Rows from block 7 of a small image embedding model, named by matrix and row number. Rows with one number belong to one channel. Each number is 500 + 50 x the weight over its row's rms, rounded and kept within 0 to 999. All counts start at 0. Numbers have three digits each.
After each channel's rows are labels from the 100 images, of 14976, where the channel reaches its highest value: "patch colour" is the nearest of a few named colours to the mean colour under the peak; "strongest on" is what is common among them. Only what is clearly more common there than usual is listed. The data: pictures of board games with random positions, seen at a slant.
# convs1: grouped (4 groups) 3x3 conv (model.blocks.7.convs.1.weight, 288x72x3x3, standardized in use, each kernel summed), inputs within the group 0-71
# convs2: expand pointwise conv (model.blocks.7.convs.2.weight, 576x288x1x1, standardized in use, transposed), outputs 0-71

convs1.36:568571528573480500461536545539533430458422445566459512560400507487425535448525601467456587511592508486495476561541416480539416556514520481541457532522537436484539557499494391549556536569430458440450487479478465502523
convs2.36:640518488518546545491445526424505403496521458404510518489555498561612542468510420496501560489456518569494503522464487436468542438440429535407381537505408619508496474608425527527422494460535486464464560565495487442517
patch colour: pink
strongest on: noughts and crosses

convs1.32:490501438436576468629462481444463531522462583561531435500572515526514564541509520474518418615430496467468438418516525488482499460547490405520457438515616441545468584555512461522467530492526580530551544511508453535542
convs2.32:519522513481421480471446477547535626455481494431536565553538463450528486504482505525458572513521482487541497468489514598556483472434582517512465511439508565540487475441392482499516526451511488545512563448654480493565
patch colour: blue
strongest on: discs in an upright rack; nearly empty

convs1.13:451521463589478545455495554391506504562445464464530528530470534490460489637539621525480475564507525413577446488551507450474443497465531499540545508489493477567409542567531416402542562541510522527542474526477419535550
convs2.13:556553522554469596408478526442491555535502474529413419436619579437575434536525461444532496547500545487437519505451481513453543616511574472498469501495539532541421552486516537501454474428578437550450536450422590442404
patch colour: green
strongest on: discs on a green board

convs1.69:532495485414455503610431482438505522439526565512500430534527509486561465439515452505501430622503550517512540529503591514501534468587469495578541480513581473561502583485555439442353445514513536512547523474535418489457
convs2.69:537507561435545498534486483540382506527449431479513512549494469560485520420423477522522500460483604397482506505507533490429537519518469499505616519584486517519483573518560516429454547438446443516446503527572461416460
patch colour: blue
strongest on: nearly empty; discs in an upright rack

convs1.119:410475450629501477540546513512517460570484438506515495497603456428474505582477394472398417522489533553513518485560499516517488605485468501578479502435538520505402446508514464533481550429463525540591499518462417554489
convs2.119:464486436480428458508439537500500480482392544451557470469449473593526512483509587562531476489579414504422579521524434430471531524542493556512464560598445524426453471488514562500528456473579466440523487496553500572541
patch colour: brown; blue
strongest on: nearly empty; discs in an upright rack; draughts

convs1.24:544490450426497513447466460464582471585450579414494455512518455570556491455463542547478461541516435452514553499546540503600507389441449415518496481382525552463495492520417449475500534490528561453455414415526532491449
convs2.24:490478530556496473578515533511456455474541544495570576432578539494458449510630574508463461511452506490522613530515473503533499475392442454529503436511608534466444453494543490498501398486465524488492398503497585581525
patch colour: grey
strongest on: stones on a line grid

convs1.138:453526490524544589462470520543441550562579517466544444511436460511615538471504510529491490515582614457515532508457542506559541453509511554480509570455440432485441496465431464639527499450508456504390517420455425462471
convs2.138:582382506486598554522490520450446516379599534482496493575545460475514392472533531581440502512555408429516463501492365560580403508498602480456580479498518428472522526425577487487543427517540601508538488623451538559490
patch colour: brown
strongest on: stones on a line grid

convs1.173:504564483577547470418489394497431466581517473512568474621449497515591473438548381464507519535474492485477427544499468502463499474562521509490544453549493516400405434519478520558488475476497490457562464532414542457410
convs2.173:513464511474591477459507459477480436563533484452474425510533527492491540443453493601411555571483461488556558405508512497552533461569482513585483514502456432512488486508509417566595546444432395493662502554489588470537
patch colour: pink
strongest on: noughts and crosses; nearly empty; discs on a green board

convs1.175:527591594496440530473530468466556483513538524511553452412569493495502553496545585499517496523470464440637553443491447450480406496519494475481428524500413465480577572537547465406542443514461482600544513513532411521448
convs2.175:569569501393498497519523551541532458504499435463532459420512500459485433491542471481477523461459466502468448507560444524564449533474606451597551557446518580546513507467604492566471559495459481607378569523494477532465
patch colour: blue
strongest on: discs in an upright rack; nearly empty

convs1.181:503479499470441468538572487486450499476534449520485569484546432531554477480447440437436566514450526550438461534518410514430464526548535560516611425497403546462447434516415465504578549503516458450424506566493554440389
convs2.181:472519490436439549506564426537507459496603464470491509529472476485494484395522489528539595567521488579558613490494498542498528504541469496434554467477484561528552618504543495546426522516407453524502497526374513543455
patch colour: pink
strongest on: stones on a line grid

convs1.256:481428576416479454457533559427486509566589473458518438520579555521523596585611458519501497557501519497479534511544481490559477523538458463505480443488459447515526492526558471511373486494518527374466541403516575472556
convs2.256:531436549550564470477553534436432448524596502450522574577392485537504485480474573492582444447441527573598588584476496545443435514501490530387456406442553465434452460488518481534505536501485534557493532595582425532483
patch colour: grey
strongest on: draughts

convs1.26:459506448492466535388569507608610457566409466518528486498538457526544504499471581515453572468502492481543503514471436431392503538532519566487445507483611482556574502431541544443546461490421440535421457494513505547479
convs2.26:486485526473546506476447539473552494502514511490585501495506483440607563498479424427447446522511509485499445507439559500536553521571523505450467535552468541545497467571528465482501569462539512458565430491393565480582
patch colour: pink
strongest on: noughts and crosses

convs1.130:520453496626538534492531549557511533451499446476520522499553490521488528496337548574568454473480502564387451450499539473522448539494533515510564414516511462507562620508494468534470489499451536507434560501410537563587
convs2.130:497460568516452432519493530585607538497559456517535516531564443535488552513581564524477498513469481471483476513501459499491468469551534495511496384521449541469468466497553480552464459398555481481543495402463559394563
patch colour: brown
strongest on: discs in an upright rack; nearly empty

convs1.5:421540457438489526522437533501511606516417512513464400547500458502406456499529517418478460521458455441426471414415494450438413526559538456516429513551563497580486550503528433524406497405483555471566507510527490502533
convs2.5:522528474454500498537416442516478492502502424478473487490497444475519510410458621533401481558453584548520555540493498512418536519488585500498585573561500550486455521449465429505454432501401604457566521538587526452469
patch colour: blue
strongest on: discs in an upright rack; nearly empty

convs1.172:535470546435531493503429454547544483501605499530542472512435502596514511521519496497545454369581483492573549499441485446534473459614479398423504479441506492523438389474567487555513432517486520459516449430547561474450
convs2.172:444454407488468457508493524492472564538448490512521477491504547543494524518489503604566545500493504585469498534531514462444472593497465428473481507517545443422464507450549494527526427567536487500501505467597455523491
patch colour: green
strongest on: discs on a green board; draughts

convs1.280:562444536422607559568554445547507567483535421611514473425487443546476470541493489443449554440554450478463479387517509459541457533505393577447507493420513508549508496538547451544456514458473532489559561521459543497563
convs2.280:466527528485530508417494504498385546464513460590494497446439569508542502465581446453505426541527573544495536557483542485521486562569465418476502584582509533536416439500541494512480504415457505533493460416563488496452
patch colour: pink
strongest on: digit grid

convs1.35:515516535481442465431511495560538463462455487453549441488474560357538517419440383564508628479494547502464437528568442558506569497498596515506520431464522535521548478509539455494542507472463525509487431434613514445489
convs2.35:554432467532526545439487473488462468476507567518556568478481498444426558537573525503557553481538481477491484512513590530561468493433542494428601452514491460520485502505479456464462411532493581569514526466483488580536
patch colour: grey
strongest on: draughts

convs1.42:498529412508486589586532561526569548541570571464530435517560512547515442508414452487496436474503475473463532546516563399486506443489413546460461522500613476637531563527479507481424598529478493468552509537479493459475
convs2.42:424484456425479475401477552515500509494517563500441473470465450532470469506470584571434508487583479478599452514595460513466516534400490492397488478503621500558329480460637488487609454469574423504562495566566521483503
patch colour: blue
strongest on: discs in an upright rack; nearly empty

convs1.89:447484522483470533551488498502444517413506459567476585426526502520442471452432487450501515537466416470435449497541626530458456562488490541518465357533437485484542432431501523517474422529415426482473624544546493501484
convs2.89:487482461514599456432467528532567525543543593476459491544489514486491483538458438466489509491528462498548434425453556564476525478516387525464601505545394468494506456476506483474490436441523455516551454469547585361496
patch colour: brown
strongest on: discs in an upright rack; nearly empty

convs1.134:455516434494528460539519449483483457484539505533478482542496507538486518435397505448468548555623555487398400439541538512534425392473457581484516509435488604580574553472527408493461536520455454507447535458536510472446
convs2.134:449492361546519540473541596499438490504576515465497489405485559515487484493453406540410636533507475479429462587500555485381479511504446504456506519486547496563428544522465546552481496461522515528502435502639493461503
patch colour: pink
strongest on: noughts and crosses; nearly empty; more pieces: equal

convs1.232:475497487551516580536553501534535490518550421401449493588405405483498456540454536535483462533575577473530450498481557574464600521518531530413526527587480465508419534473501571476541476518435523487610464437531552458441
convs2.232:492454495455499445518503406408488617423469538508516434534474465473564516568498450464523440616503592509591522494570497544603552455507501436440553437496511583530467442528563408423609405550561445465529537498540484567391
patch colour: blue
strongest on: nearly empty; discs in an upright rack

convs1.235:503513550570528491553484481553462416407484426523425423414417525572488555472531579478458539562451435494408439516439541510556466601478482537449511491546444462527541506552504508469469527508510586502479437541529537624461
convs2.235:515468492427670508587521482500585574449501453442567533507462689539596498498508574467582452478513440506538478528438497551484438476577417442505458547535512505498519540526581493479448434484556509420525481562448477474422
patch colour: grey
strongest on: noughts and crosses; nearly empty; more pieces: equal

convs1.121:476445619541469484577491537570525536444456509487522491467497531483383547576553522592554583391472484510465488524537507500431606497607509499469483475530502605463469462521575525572518480480506528504450501485404516503423
convs2.121:493521478507418612471494441510519465474507473508493488514535502502541397548615508488597461471483571494395452582414563470440492548462449490454476373524512410513531447495499527479519508475523509554491550524504449546456
patch colour: pink
strongest on: noughts and crosses; nearly empty

convs1.107:525555487510465503543572431529499535498553470470515475506511569560435498539512462379541525523531378403487473603497492473368450600616504448527516552519495445475506454521516470440450542441451573529526475477529527476555
convs2.107:456526451421621523509520527536502496525530469432410566485537527414506498517476454457465579512557457519540542471496419459505486471426578543554551523450512506519420514435484600523440424428604459515579508522435477463532
patch colour: green
strongest on: discs on a green board; nearly empty

convs1.157:540557522437517521542471518542504503505388441485452493502448453496433538388461544571529502507498515405535571456534467449389414583553537453487455415535522501462487415464461505397505559539501555553458430528460506429501
convs2.157:536586531440502525460452489505588473439519435445466441533560514517491454518585517530520517533502485566461509517452637538549650547548522489535436568457529490538588474532586518483503438512543492455508505559476516459527
patch colour: blue
strongest on: discs in an upright rack; nearly empty

convs1.20:482485545479362581477566559496459476512493515601510461576437475467459527405478521419482439515502507454575533493424532414497494440477481468471518532443501504532474515546555445378545461632507501502570454573470475505496
convs2.20:472520489531434517536505470529516485555571420492555473543491392505508465479572402501578467437512495420524464485465456411493480441379477371525529531478545489430472493515490515467446499537417535505560443444545548534468
patch colour: brown
strongest on: stones on a line grid

convs1.278:549413371541468540510614505414456481569518567490422504526525515504453502482484410398467469412534412390473549450503484449513551575560509538507526426463543535488474466450487504448519480484465518512486587559506548517483
convs2.278:626541444516478540558571484491484495530464551482629488468528426510526481485498381506474454502426499460454493514386525525407570474515466481446505593493431559508463474532448457503457548503518585507426563510576511575558
patch colour: pink
strongest on: noughts and crosses; nearly empty; more pieces: equal